Rows from block 5 of a small audio frame classifier, named by matrix and row number. Rows with one number within an expert belong to one neuron, the router's apart. Each number is 128 + 32 x the weight over its row's rms, rounded and kept within 0 to 255. All counts start at 0.
After each expert's rows are labels from the 100 clips, of 14976, where the router gives the expert most weight on average: "top examples" is what is common among them; "peak on" is the class under the peak. Only what is clearly more common there than usual is listed. The data: songs of 200 made-up bird species, synthesised, often over outdoor noise.
# router: router (model.blocks.5.mlp.router.weight, 16x160, trained with AdamW), inputs 0-159
# up: expert up (model.blocks.5.mlp.up, 16x32x160), inputs 0-159
# down: expert down (model.blocks.5.mlp.down, 16x160x32, transposed), outputs 0-159

# expert 13
router.13 [140 154 156  78 124  98 104  89 200 132 118  87 167 104 116 126 109 152 127 111  94 128 101 160  71 136  91 119 148 121  59  96 151  92 125 115 155 167 113 122  97 115  90 136  85 124 130 111  96 107  86 107 158  89  91  98 134 118 186 149 158  83 133 176 139 144 129  87 218  68 123 194  97 105 133 162 114 128  82 149  66 113  80 158 147 139 127 172 140 125  76 131 109  92 120 123 151  76 138 140  71 197 160 107 119  64 179 118 173 112 104 127 170 116 142 138 115 179 120 106  50  87 158 119 138 106 129 127 168 102 188 121  81 144  88 134  83 117 182 103 115 102 118 124 181 140  81 175 125  90 160 114 105 107 128 155 166 111 111 135]
up.5 [101 136  83  94 104  82  92  66 122  87 150 142 123 119 166 119 118 136 118 172 152 121  78 141  84 103 127 139 163 119  88 113 133 179 103 124  66 102 140  82 108 141 172 106 140 135 175 182 131 162 108 127 109 110 163 180  95 165 130 135 138 119 123 144 115 124  78 135 110 168 169 127 155 110 110 119 130 117 151 117 140 123 177 132 130 124 120 146 128 125 127 118 120 142 138 198 194 162 146 187  43 123 144 113 161 124 150 122 186 116 136 129 123 175 172  37 141 140  47 129 159 184  94 126  91 133 157 191 138 194 107 120 156 173 134 123 129 136 131 115 138 126 159 137  47 163 141 122  88 219 114 134 147 118 123 107 175  43 112  94]
down.5 [109 111 112 177 137  68 117 112 121 156  90  88 132 142 107 128 115 121 119 127 129  94 130 157 125 168 104 109 122 148 148 113 113  84 162 136 135 174 133 197 129 122 111 124  97 157 101  58  76  97  75 154 126 116 122 128  68 131 152 131 180 106 154 101 137 132 169 118 146  77 168 151 198 121  96 144  56 130 112 100 166  88 139  78 161 130 115  98 173 152 189 118  95  95  50 109 126 101 106  94 123 125 153 177  96  97 150  93 141 182  95 108 109 122 135  98 104 126 140 102 119  84 113 149  92  88 106  76 131 110  92 124 138 117 131 149 120 148 205  98 129 180 151 106  66  42 124 132 187 180 161 157  64 186 174 149 107 110 123 156]
up.6 [138 126 112  96 170 187 174  96 143 131 124 111 148 115 112 114  87 105 151  97 120 205 101 110 119 186 146 128 116  85 170 120 137 160 155 176  95 124 119 136  99  84 105 176 104 145 135 115 151 131 146 133 112 115 138 169 131  83 129 157 136 214 117 143  58 139 124 109 149 102  89 120 113 130  81 160 113 110  73 155 129  98  92  88 124 156 170 132  62 164 126 189  95  91 173  91 139 161 131 123 133 139  92  99 106 120 128  90  96  95 156 118 120 107 162 109 154 180 150  80 104 107 179  94 143 125 159 133 140 118 130 101 120 127 120 138  90 197 105 147  99  81  50 140 217 104 110 141 171  86 146  74 183 113  54  93 132 166 123 184]
down.6 [133  90 179 140 114 132 114 129 112 158 108 120 146 132  62 161  53 159 181 110  90 128 104  57 129 151 139 133  41  80 115 135  58 158 130  90 117 179 106 177 163 151  95 111  74 134 161 110 128 144 102 117 117 174 115 148 150  93  94 123 137 120 179 148  46 121 147 123 108 149 170 106 149 130 143 111 126 103 174  87 135 124 174 100 130 109 119 156  78 132 111 154 124  82 103 183 125 109 135 128 138 135 148 158 127 125  96  76 102 144 122  80 112 220 147 111 168 109 159 148 108 138  96 154 180 104 136 111 152  80 142 124 121 134  87  98 173 142 193 147 190 186 132 106 157 145 105 160  61 124 134 117 153 202 109 104 165 100 115 148]
top examples: fast repeats; arch
peak on: no call

# expert 7
router.7 [164 152 160 158 110  92 116 127 111 102  82 121  89 136 160 143 186 101 202 172 122 193 169 114 209 122 143 149 124 131 152 197  94  94 141 178 139  90 111 150  95 178 123 111 159  74 190 108 163  94 103 116 125  98 132 153 101 115 136  84 126 111 167 139 141 127 219 134  75 145 112 139 154 141 112 182 108 143 105 115 112  74 124 162 109 138 142  99 184 163 129 144 143 125 104 116 128 126 145 150 165  26 180 146 117 127  76 195  97 120 117 138 158  83 137 157 114 116  93 111 152 122 155  67 158 170 135 103 139 135 100 180 128 127 167 168 173  83 104 132  81 132 109  98 146 136 153 122  99 144 174 143 131  82 171 138 135  85 156 135]
up.1 [ 90 139 113 144 104  78 138 121 192 157  59  74 176  98 127  54  94 113 164 124 102 174 121 113  64 105 130  63 117 143 127 152 154 121 110 108  87 116 114 172 107  74 108 155 114 110 215 161 115  88 123 117 171 172 128 137 161 117 138 108 141 135 186 134  46 174 136  90 124  87 110 135  99 123 157 167 172 194 189 115 154 135 110 141 113 133 159  86 140 153 153 160 122 146 125 134  84 124 160 173 112 114  85  73 141  86 151 165 179 131 157 131 174 111 117 141 158 171  60 108 133 142 123 126 154 131 131  95 125 137 174 162  74 158 134 131 138 132 120 104  87 154  83 143 136 154 153 102 129  64 153 112 112 132 121 137 123 196  92 178]
down.1 [ 85 171 109 143  63  85 102  71 129 136 110 110  96  88  97 126 111 135 185  92 108 142 181 133 160 146 134 107 149 124  92 121 141  84  95 133 134 117 137 141 121 117  67 169 130 180 112  71 107 142 153  93 124 169 128 146 116 111 119 194 115 148 108  91  91 151 122 152 115 112 113 121 146  76  79 140  58 126 197 141 126 102 136 171 134 141  83 121 170 167 137 105  64 125  91 142  90  56 132 100 134 151 190 153 122  65 111 116 137 180 124 191 103  94 142  60  98 160 146 154 132 144 146 144  81 119 102 167 114 157 142 109  74 107 130 188 132 105 122 128 217 132 137 104 139 135 107 156 155 132 110 119  93 142 149 177 130  63  78 187]
up.2 [125  98 112 174 177  88 162 143 133 129 147 110 117  93 165 122 102 102 162 126 100 177 165 135 155 143 104 114 103 190 108 101  94  85 123 134 169 135 143 165 173 139  81 122  86 155 171 110 130 122  85 137 123 121  84 166 196 151  92  82  94 107 126  99 125 114 141 103 143  95 133 187 159 126 103 114 144 165 104 132  91  97 159 117 148 186 114 220 113 106  65 151 157 185 145  93  65 133 168  80 127 123 125  96 132 116  99 170 110 114 173 159 112  89 104 142 114  76 116 126 179  66 112 158 109 144 117 174 124 151 117 113 155 119 148 111 188 127 114 165 171 180 123  97  92  92 180  93 149 105  52 137  92 113  87 128 186  63 105 138]
down.2 [182  67 178  98 152 160 106 134 118 173 145 122 121 127 121 128 131 160  77 110  92 151  95 126 167 151  86  88 157  84 146 112 104 137 131  86 104 122 134 161 137 165 108 118  86  97 160 215 186  91 130 155 165 127 140 158 143 145 138 150 160 112  98 105 178 128 159 120 117 126 169 115 119 122  99 102 125 215 148 123 119 184 107  89 109 104 155 112  95 169  58 132 124 134 149 148 181 150 120  85 126 130 146  95 130 110 102 204 137 102 149 116 132 156 177 227 116  65  63  83  72  69 180 132 184 111 100 159 132 111 145 109 130 146 154 101  94 145 110 141 122 134 100 129 103  97 124 192 142 117 118  72 114 121 171  86 137 155 123  92]
top examples: harsh note; first syllable: harsh note; pitch: high
peak on: harsh note

# expert 12
router.12 [ 98 112 105 131 116  85 126 180 110 150 175 122 164 124 159 109 113 170 129 153 127  81 166 125 112 112 135 122 107 139 149  97 105 111 155 164 137 135 100 108 103  81  89  80 150 118 196 106 154 112  89 124 130 132 238 110 140 103 115 146  71 105 160 106 135 117 127  74 102  96 120  44 104 128 101 145 151 155 217 147 105 105  64 114 126  84 133 140 145 110 131 145 200 170 134 218 129  71 157 211  99 152  86  80  99 143 141 145  88 150 122 151 163  97 142 161  87 139  96 170 143 142 145  89 143 135 127 124 117 111 177 120 106  94 150 129 100 105 168 155 108 175  82 102 158  98 109 123  90  97 171 119  84 137 142 132 150 117 186 131]
up.4 [105 112  83 128 111 137 139 163 164 142 108  98 158 127  76 153 107 168 112 141 112 145 190 103 139 100 107 142 107 110  59  74  91  65 159 124 190 146 132 150 127  80 115 139 126  74 140 145 164  88 111 116 148 102  58 135 118  71  70  75 209 144 144 101 168 151 182 184 167 103  82 131 120 155 165 113  97 113 144 176 169 181 105 132  92  52 187 162 131 164 137 122 126 141 138 135 154 140 207 142 114 122 134 111 112 142 154 104 111 172 138 156 171 129 132 125 165 148  76 137  93 130 108  90 113  59 152 146 143 120 133 131 124 177  50 119 120 156 102 127  98 104 175 127 161 184 108 143 159 120 120 138 107  70 143 116 114 133 119 170]
down.4 [134 132 135 145 153 133 146  66 134 122 125 136 183 121  76  51  96 115 140  60 196  83 152 143 157 161 163 140  96 151 113 144 136 106 128 171 166 134 151 124  93 143 135 115  83 144 122 139 137  85 175 126 134 143 144 126  63 106 137  99 146 149 143 185 142 112 167 111 148 157 100 151 166 167 113 179 122 114 104  54 129  64 192  83  92 115 106 134 118  82 114 128 122 154 110  84 119 167  61 164 116 102 137 174 153 149  94  97 103  96  63 152 145 132 154 118 130 120 111 174 180 135  90 131 162 101 115  55 118 130 133 147 110 158  77 138 123 110 111 143 158 183 111 120  55 161 103 114 144 106 187 172 150 121 202 119  61 101 112 154]
up.5 [ 93  72 113 127 153  88  80  99 176 139 149 128 109 103 158 144  57  95 104 115 117  85 138 113 176 136 153 115 160 121 173 122 159  85 115  87 106 132 114  86 133 178 128 132 107 106 185 132 101 138 129 148 135 129 142 110 187 148  81 120 126 180 131 123 110 111 200  96 122  86 121 188 163 117  88 227 124 129 144 139 130 154 143 119  40 109  84 148 114 169 117 134 139  87 147 191 159 142 115 106 108 142 100 114 147 109 138 109 116 159 170 107 109 133 115 106 162 154 134 157 140 148 115  93  84 142 125 120 142 154 123 203 145 195 118 128  93  93 157 127  49  90 148 124  91 189 131 114 117 113 208 154 179 107  57  75  92 122 128 148]
down.5 [144 160 131  88 110 105 115 204 119 107  82  98  75 178  87 157  84 151 143 150 130 147 109 195 154 169  89 144  86  79 123 169 126 165 112  99  93 121 144 119 134 179 114 176  74 154 184 118 110 149 147 131 157 154  87  98 162 127  89 132 151 200 121 122 103 130  91 145 140 142 161 118 173 147 128 186 131  73  97  83 125 105 143 107 106 113 134 169 167  71 145 206 208 136 142 138 123 148 137  69 126 119 125 156 132 128 121 151 109 150 109  50 175 145 145  80 137  78 140 131  91  99 118 160  94 132 191 153 117 156 104 182 179 139 128 122 155 116  92 175 122 156 117 135  91 154 173 111 127 173  92 129 181 112 119 112  86 147 112 168]
top examples: pitch: middle; downsweep; first syllable: downsweep; buzz
peak on: downsweep

# expert 4
router.4 [100 126 108 124 118 139  99  92 173 130 166 175 127 116 140 115 110 166 120  98 135 141  58 149 125  66 112 111 177 114 183 174 167 132 161 172 140 159  75  15  90 143  72  91 121 165 155 121 149 128 116 181 128 157 216 107 139 139 125 151 140 164 113 150 170 124 143 110 116 146 161 141 167 135 114 127 128 119  64 150 142  94  97  85  94  98  87 165 134 159 124 108 133 118 213 217 153  90 119 103 138 154  90  91 136 104 135 118 105 122 132 107  73 135 154 125  81 177 170 147 132 140 163 128 145 138 139 144 147 167 167 150 116 133 105 170 105 102 156 111  52 125  96 145 120 144 104  79  92 166 110 123 172  96 104  85 132 136 192 132]
up.1 [158 154 109 138  81 113 139  91 104 148 140  97 132  92 158  84 137  80 153 122 113 123 102 103 113 110 134  86 143 137 163 218 172 127  47  91  70 107 132 141 126 114 156 100  97 156 144 141 168 150 114 201 178 118 133 176 183 148  95  92  60 120 197 105 114 127 103 102  52 123 138  91 130 116 218 193 190 159 116 105  96  91 137 139 159 188 111 109 122 107 135 143  97 132 189  93 104 140  91 108 138 112 111 120 143 112 156 154 168 113 144 141 120 130 106 165 221 107 143  96 173  73 126 113 149 153 115 156  91 121 142 116 154 150 101 139 108 100 113 139 121 178 101  99 126 123 131  77 125 151 179 133 126 128  98 121 115 116  92 185]
down.1 [170 132 135  90  89 112  77 149 177 152  67 138 115 165 130 119 113  49  89 173  72 120 134 136  64 138 107 109 144 152 154 187 176 133  83 128 148  93 136  97  77 102 110 186 162 136 137 146 122 135 137 111 163  97 128  84 149 128  79 141 155 124 150 117 147 120 150  85 168 114 148  87 135 160  89 126 213 111 122 117 103 145 157 110  88 101 116 117 148 136 192  93 126 147 140 142 130 119  84 126  73 138 165 113 133 105 125 193 178 149 164 184 173 136  73 112 164 188 112 121  93 137 113  87 143 157 149 100 130 149 111 100 108 105 116 108  95 139 175 155 123 108 163 114  36 123 134 167 161 134 177 111 157 145 202  96 104 137  85 187]
up.2 [148 121 160  69 117 165 137 140 103  89 161 107  66 130 128 136 111 125 168  94  53  75 134 135 129 158 145 148 116 151  99 149  85 153  96 101 108  55 128 140 109 161 158 200 104 161 111 129 123 106 160 138  97 172  97 114 133 134 112 144  98 156 152 142  91 176 105  86 105 145 121  69  80 186  88 111 174 154 157 157 148 118 139 134 144 134 144 140  88 169 135 127 102 117 125 192 101 196 183 123 103  69 126  90 162 161  74 139  92 108 176 134 151 131  84 199 143 163 146 134 196 126 185  99 139 163 134 124  84 143  77 127 152 161 154 146 162 160 100 137 156 119  95 109 165 105 128 133 150  80 102 159 154 115 108 122 166 217  91 134]
down.2 [185 101 143 125 139  58 201 125 158 113 154 148 177 100  80  95 115 137 102 102 134 155 118 154 106 153 126 102 100 102  98  93 104  85 145  99 109 137 106 141 152  93 160 174  88 145 175 108  46 143 120 129 125 163 156 145  93  82 160 182  99  92 128 120 132 118 153 107 149 146 163 140 173  97 130 144 142 159 113 151 116  68 120 156 158 129 127 133 177 123  88 105 129 121  97  71 115  65  97 124 137 157 158 169 158  94 112 189 101 142 110 160 114 126 132 100  84 158  79  90 108 110 168 135 145 106 149 165 104  63 151 179 122  60  72 106 112 183 161 137 140 133 103 133  77 144 170 156 172  80 105 134  90 147  94 133  49  70 111 172]
top examples: low song; harsh note
peak on: harsh note; steady whistle

# expert 15
router.15 [ 97 138  83 193 123 116  75  79 108  75 143 151 151 118 152 187 129 195 109 169 122 122 159 135 176  82 135 139 187 107 169 155 142 121 161 177 114 129  97  91 163 125 159 110  98  75 157 100 155 164 103 139 223 108  71  95 143 171 120  96 104 153  98 137 122 121 141 136 142  95 159 163 148 127 187  83  79 115  76 159 106 159 139 158 148 118  63 182 139 144  93 109 156 149 174  94 164  79 119 130 156 133  66  94 163  80 107 105 118 117 199 133 131 141 145 103 115 162 142 149  70 131 137 116 135 104 126 147 132  61 160  53  91 165 140 147  96 151 180 102  96 123 128 133 110 136 101 120 162 140 115 129 122 125 119 127  74 101 162 142]
up.1 [ 49 108 136 128 170 160 150 132 152  69 111  72 181  82 190 116 141 151  82 148 128 156 127 115 128 151 106 166 109 183 155 127 107 136 115 113 246 129 123 114 144  80 122 104 117  98 121  92 168 133  92 113 129  60 114 116 172 105 101 139  73 150  81 158 132  96  95 162  98 150 139  59  81 114 161  86 131 137 109  79 129 193  96 101 153 127 155 113 143  95  86 167 149 186 173 114 107  98 157 134 132 172 127  94 120 128 155 126 110 101 149 142 118 153 133 154 126 104 136 117 115  87 153 226 128 156 142 136  71 143 168 142  92 103 166 131 125 190 126 113  97 156 118 132 164 139  79 152 144  90 123 117 101 133 134 186  72 134 107 109]
down.1 [ 98 108 149 157 143  74 117 199 169 136 143 122 122 146  96  87  79 102 160  73 157 154 180 155 149 171 136 114 116 147 133 125 134 137 124  76 139  80 133 108  70 103 150 123 174 127 182 118 108 171 100 175 136 108  85 111 150  93 118 174 141  66 130  54 154 157 105 158 139 106 163 111 165 118 150 144 151 120 146 149 125 133  99 145 134 152 187 110 145 158  83 146 106  92 134 124 140 113 105 141 131 161  81  85 124  91  77  69  82 150 129 135 204  87 104  34 124 185  95 148  74 127 160 130  66 175 103 207 102 139 101 140 171 151 149 107 123 128  74 127 121  72 151 104 147 104 115 177 141 170 150 147 136 130  95 119 101  96 138 129]
up.2 [190 127 152 154 156 135 129 155 104 116 152 100  72 183 207 127 110 120  74 137 116 101 152 172 170 137 124 120 183  94 148 168 172 163 141  71 136 126 171  94 109 153  83 147 138 105 109 107 126  86 125 148 145 161 157 130 186 135 166  91  96 125  88 145 122  88 163 128 137 127 123 118 177 104 107 118 102 122 119  96 105 196 147 116 111 116 126 131  58 185  96 182 150  95 138 177  99 184 106  97  96  83  80 170 127 137 131 125 152 151 153 140  87 133  71  90 132 145 144  83 153 154 118 111  75 173 145 112 115 146  75 183 117 145 148 133  84 104  89 123  95  71 151 141 115 140 174 125  73 141 116 115 172 147  54  84  70 114  97  80]
down.2 [140 137  78  91 119 145 150 142 107 141 156 194 162 129 140 159  93 143 100 176 226 128 123 152 135 127 131 156 128 117 115 120  73 156 198 133 118 147  85 108  97 111 133 113 131  62 177 166 143 118 186  95 130 145 127  92 114 141 129 116 118  98 130 147  74 212 149  91 143 148 132 157 168 102 160 112 158 117 107 161 106 137  74 135  83  90 128 122 105 106 175 160 159 124 146 128  80 195 172 142 109  77 152 163 120 126  91 180 122  88 138 132  93 180 131 143 133 130 183 126 161 103 136 141 157 186 191 196  93 107 120 107 184 114 120 135 124 108 115 175 119 177 138 141 186 121 102 136 107  50 153 105 109 163 117  74 154 184 134 138]
top examples: pitch: low; steady whistle; first syllable: harsh note
peak on: steady whistle

# expert 3
router.3 [157 141 105 122 106 142  92 116 154 109 117 158 154 121  44  69  80  90 125 119 142 147 140 191  80  75  92 102 130 119 113 135 145 118 144 116 147 144 125 165  82 125  97 138  58 140 154 152  49 108 134  96 164 113 139 166  94 113 140 152 155 181  95 141  95 125 154 103 128  53 144 142 169 138 177 124 118 128 127  69 117 147  85 107 147 125  94  57 162 154 166 152 127 101 118  82 160  97 115  85 117 104  96  59 160  96 103 142 195 149 123 130 102 130 171 104  69 168 153 117 117 122 166 165 129 137  98 156 113 132 184 120  71  90 110 140  92 172  83 158 120  82 122 138 135 126 105 176 212 107  70  93  97 101 152 152 133 162 147 141]
up.0 [115 114 153 147 144 146 138 134 179 143 160 122 101 143 164 161 153 111 115 180 201 123 141 126 111 174 158 131 141 133  95 130 164 129 112  42 179 155  81 173 164 107  95 170 158 137 116 120 178 177 175  97 141 164 150  83 132 153  85 104 137 134 153 145 185 100 159 123 124 154  83 144 103 115 136 147  66  77 177  61 131 179 149 136 114 134 159 140  91 109 101  65  80 119  88 179 167 128 112 150 142 160  74 181 103 148 115 114 118 100 177 109 100 136  98  77 171 102 123 133 132 177  84 102 135 102 130 141  95 166  87 145 111 170 100 121 147  96  73 112  75 115 135  95  89 146 145 122 111 192 162 147 155 149 106 114 104  90  67  68]
down.0 [152 107 151  87 118 148 104  96 168 204 178  96 151 107 122 129 105 171 117 151 111 124 126  99  69  73 117 121 156 127  70 105 103 180 109 104 197  97 127  53  92  89 129 157 134 133 146 103  67 129 165  95 221 116 100 148 100 145 164 120 122  89  89 130 104 149 134 118 147  86 169 140  99 107  82 127 137 111 125 141 119 151 141 134 112 101 147 141 149 110 107 116 161 154 101 143 119  72  84 151 113 126 139  64 133  50 132 183 142 104 130 132 188 129 158 101 101 143  76 133  96 161 158 169 121 122 114 148 173 154 157 132 104 104 140 130  68 111 181 122 115 141  62 139 144 163  98 142 122 117 103  40  84 125 109  61 130  93 186 107]
up.1 [112 137 160 145  90 167 144 131 132 106 172 172 161 159 143 123  76 172  88 206 128  94 146 141 129 162 132 181  93 161 131 107 140 122 120 118 134 191 135 134 160 120  73 132 160  64 143 148 185 169  88 135 159  88 155 129 126 144  93 107 105 157 158 104 164 110 175 146 111 164  70 118  82 115  92 151 184 112 109  51 163 165 114 140 128 117 180 103 128  89  88 107 107 137 115 106 201 157 165 120  90  89 136 144  70 166 103 101 115 160 161 119  46 124 126  87 157 105  98 130 133 131 136 159  97 106  83 137 173 161 116 191  93 195 105 149 142 127 140 137  49 124 127 141 129 120 126 154  87 125 120  87 166 127 101  81  88  83 102 106]
down.1 [203 155 144 127 168 114 120 156 141 134 155 109 154  84 106  55 135 150 135  88 114 108 156 112 136  90 111 163  87 130 162 205 147 140 170  53 193 186 113 135 107  89 171 113 162  88 154 106 107  88 110  97 160 117 143 124 109  69 107 147 104 135 103  91  81 197 140 126  88 148  64 138 139 144 162 130 114  79 143 114  67 157 102 206 147 178 119  92 135 135 109 154 107 148 118  86 165 137 149  81 134 110 135  74 144 149 119  81 175 161 147 129 119  86 144 136 120 114  78 114 143 131 113 152 100 185 161 129 125 143 134 147  72 112  93 193 145 103 112  99 149  74 105  89 181 136 131 105 152 118 150 143 104  73 176 138 132  89  99 157]
top examples: click; arch; first syllable: arch; first syllable: click
peak on: no call

# expert 9
router.9 [152 177 106 140 169 130 121 120 117 121 186  90 169 116 158 129 172 149 112 157  98 140  95 129 100  68 160 202 146 143  94 154 117 138 139 106 110 150 120  81 115  95 168 121 124 146 172 126 162 232 102 108 148 104 106  73 142 139  94 123  70 138  80 155 136 126  51 126 117  92 115  54  87 144 120 138 120 141  55 139 132 130 123 169 183 152 148 147 131  96  99 115 113 186 203 113 129  93 150 107 106 156 165  73 109 103 158 132 129 136 145 159 139 127 152 146  89 147  93 193 121 145 169 128 167 113 108 120 117 105 171 113  63 144 110  76 124 141 163 176  80 128 108 104 133 113 142  61 152 122 188 118  80 161 148 134 137  98 176  96]
up.4 [160  50 127 126 122 107 115 142 126 139 147 176 144 178  70 115 123 129 156 103 151 129  84 115  58 150 145 145  84 145 106  86  96 205 116  83 175 148 112 105 180 112 114 177 138 131  88 184 125 112 170  97 109 144 117 128  88 143 129 159 152 133 111 115 131 115 141 102 126 176 111 159  86 162 128 154 148  85  59 120 149 124 151  73 119  99 156  85  88  89 190  60  80 123  75 144 129 114 161 100 100 150 161 138 105 143 148 147 154 158  81  80 182 154 163 148 131 130 104 124 134 132  96 193 127 118 148  56 116 132  92 106 205 109 177 101 139 148 117 115 128 141  77 150 174 156 172 140 171 187 135 182 109 131 151 106 154 130  83 117]
down.4 [103 136 141 135 119  96 102 142 128 120 105 118 152  86 209 172 121 148 166 146 136 189 154  78 143 117 140 175 159 151 145 115  90 131 166 178 159 124 128 139 158 102  99 136 154 119  60 164 124 127  48 125  78  80 136 127 116 138 143 124  71 161  95 127 167 153 110 150 145 108  47 148  89  71  96 128  99 157 172 143  85 118  55 140 130 146 126  62 135  84 114 133 165 153 116 115 186 144 173 132 162 135 120 104 123 109 103 137 108 118 168  93 159  79 184 136 154  65  85 129 103 103 183  96 137 119 173 181 160 133 108 119 123 189 184 138 103  86 141  95 158 108 110 138 123 157 114 105 106  84  91 129 130  75 186 108 133  77 170 136]
up.5 [100 128 108 129 113 130 109 177 177 162 147  76 104 123 181  94 156 134  80 162 113  80 136 170  91 173 130 127 146 157 134 146 203  89  99  53 159 141  87 136  82 122 125 124 108 132 106 195 136  94 151  67  91 131 132 130 165 162  69 117 137  89 135 158 134 103 184  98 154  93 164 127 151  79 108 162 122 154  93  89  82 139 182 157  97 140 124 101  92 106 147 169 130 119  96 117 203 141 100  99  72  94 170 127 131 192 158  88 231 150 146 140  91 195 142 147 153 148 145 158 156 127 124 158 117 159  73 101  85 144 147 146 113 147 154 152 158 111 105 115  93 107 190 141 161 170 147 122  94 143 164 134 138 126 127 129 138 111 107 108]
down.5 [ 90 152  73 203 162 127  95 132 129  77  90 159 130 127 137  90 123 189 122 123 186 124 121 190  88 137 117  89 129 100 151 132  95 109 145 130 159 108 111 122 143 138 129 180 157  72 116 134 122 154 100 126 109 109 141 118 150  98 149 120 118 188 203 105 124 126  99 167  85  86 171 163 128 147 141 117 116 117 144  96  87 150 195 107  90  79 167 116 136 103  78  88 187 121 156  86 184 159 122 155 131 107  87 148 120 115 167  60  66  82 134 142 109 137  91 114 116 130 175 129 167 128 133 119 154 150 150 168 118 114 123  71 149 136  75 128 113 149 167 177 175  82 130 119 191 133 142  97 144  69 152  47 134 114 132 179  77 172 149 135]
top examples: pitch: middle; upsweep; buzz; first syllable: upsweep
peak on: upsweep

# expert 1
router.1 [ 86 102 158 175  58 114 130  89  89  96 126 172 133 107 164 160 159 126 163 141  95  93 129 128 126 118 150 107 132 123 113 155 133 125 128 167 143 162 135  65 113 116 151  85 146 102 131  96 149  84 106 231  95 131  54 109 134 144 123 133 101 139  28 167 120 132 176 194 150 124 143 129  94 130 169  73 121 158  54 140 177 102 103 190 195 140  96 134 144 100 118  89 177 157 112 151 118  91 105 162 164 143  66 145 106 100 133 126 122 139 136 121 154 139 128 141  52 143 181 147 121 155 140 106 183 117 128 161 111 140 170 172 103  97 118  84 140 145 180 131  99 156  88 111 145 117 104 126 120 123  85 159  76 103 149 147 179 125 167 137]
up.21 [ 48  30 125 121 142 169 156  99 104  99  92  56 197 132 141 108 149 152 129 164 154 106  71 134 102 151 115 120  90  96 181 184 164 162  90 165 185 138 103 151 152 103 140 112 118  92 114 166 108 125 129 117 141 161  63  80 131 156 150  94 187 128 132 128 118 127 140 154 173 132 143 130 159 108 184 121 144  91 147 106 137 122 124 191 101 122 131 167 134 122 136 104  89 170 145 158 113 110 110  87 162 160 110 132 146 166 116  92 150 168 120  98 100 188 157  87 112  79 157  61 108 168  78 121  91 103 102 104 111 192 179 167 127 160 153 101  90 131 160 117 155 134 108 139 110  84 101 141 102 133  75 148  84 184 158 140 113 126  95 103]
down.21 [119 143 125 149 134 112 184 134 148 107 111 131 137 119 136  53 136 113 136 105 162 132 147  80 133 115 135  81  67 218 136 165 128 159  77 124 161 148 121 139 104  49 119 139  81 163 193  75 133 126 122 143 161  81 125 130 124 101 126 113 169 166 148 138 105 107 117 160  98 146 199 156  98 166 151  87 107 124 131 100 157  56  82 160  88 149  82 109 135  84  56  90 130 149 140 160  97  62  93 129 149  94 111 123 127  95  97 122 127 107  94 123 138  91  82  97 106  76  82 106 161 149 128 190 204 116 154 125 124 152 128 119  66 125  85 145 155 166 156 139 128 152  76 116 128 128 196 139 178 139 161 124 130 148 105 162  90  83 150 129]
up.22 [165 141 110 130  78 172 124 110  80 157 131 133 110 102 213 130 168 110  91 152  51 125 112 177  98 132 114 124 151 103 158 152 167 103 101  85 114 156 128 183 128 178 129 153 127 177  93 138 107 111 112 122 126  62 151 145 129 108  93 111 123 130 174 163 170 186 155 143  44 109 119 120 102  98 165 175  41 116 156  48 111 139 154 187 136  90  93  62 110 136  59 108  98 144  95 204 143 172  93 110 109  76 158  71 122 112 128  91 134 138 161 157  81 169 160 129 157 149 163 117 124 115 165 106 108 152 137 132 119  95 127 119 114 137 152 183 150 127 118  92 142 100 155 137 135 133 159 107 159 167 131 143 129 125 140 138 144  90 121  70]
down.22 [103 103 102 131 140  84 147 164 153 155 180 143 102 159 145 144 141 136 165 116 121  83  73 165 129  88 143 127 121 116 120 189 169 123  68 124  83 101 104 100  86 138  85  92 153  58  92 155 153 143 156 105 143 164 117 178 153 129 105 103 130 168 152 119 197 142 132 109 141 114 116  86 114  78 125 184 139 193 217  90  86 121 118 142 124 144 108 133 151 135 120  52 119  89 173 117 179  96 120 134 127 106 126  66 118  80 223 129 107 169 118 128 129 129 162 136 137 123  70  95 119  92 143  69 130 160  84 146 150 168 184 147  85 103 131 167 125 126 104  95 142  52  88 122 148 142 151  96 130 151 111 135 131 142 151 121 193 136 163  93]
top examples: downsweep; first syllable: downsweep
peak on: downsweep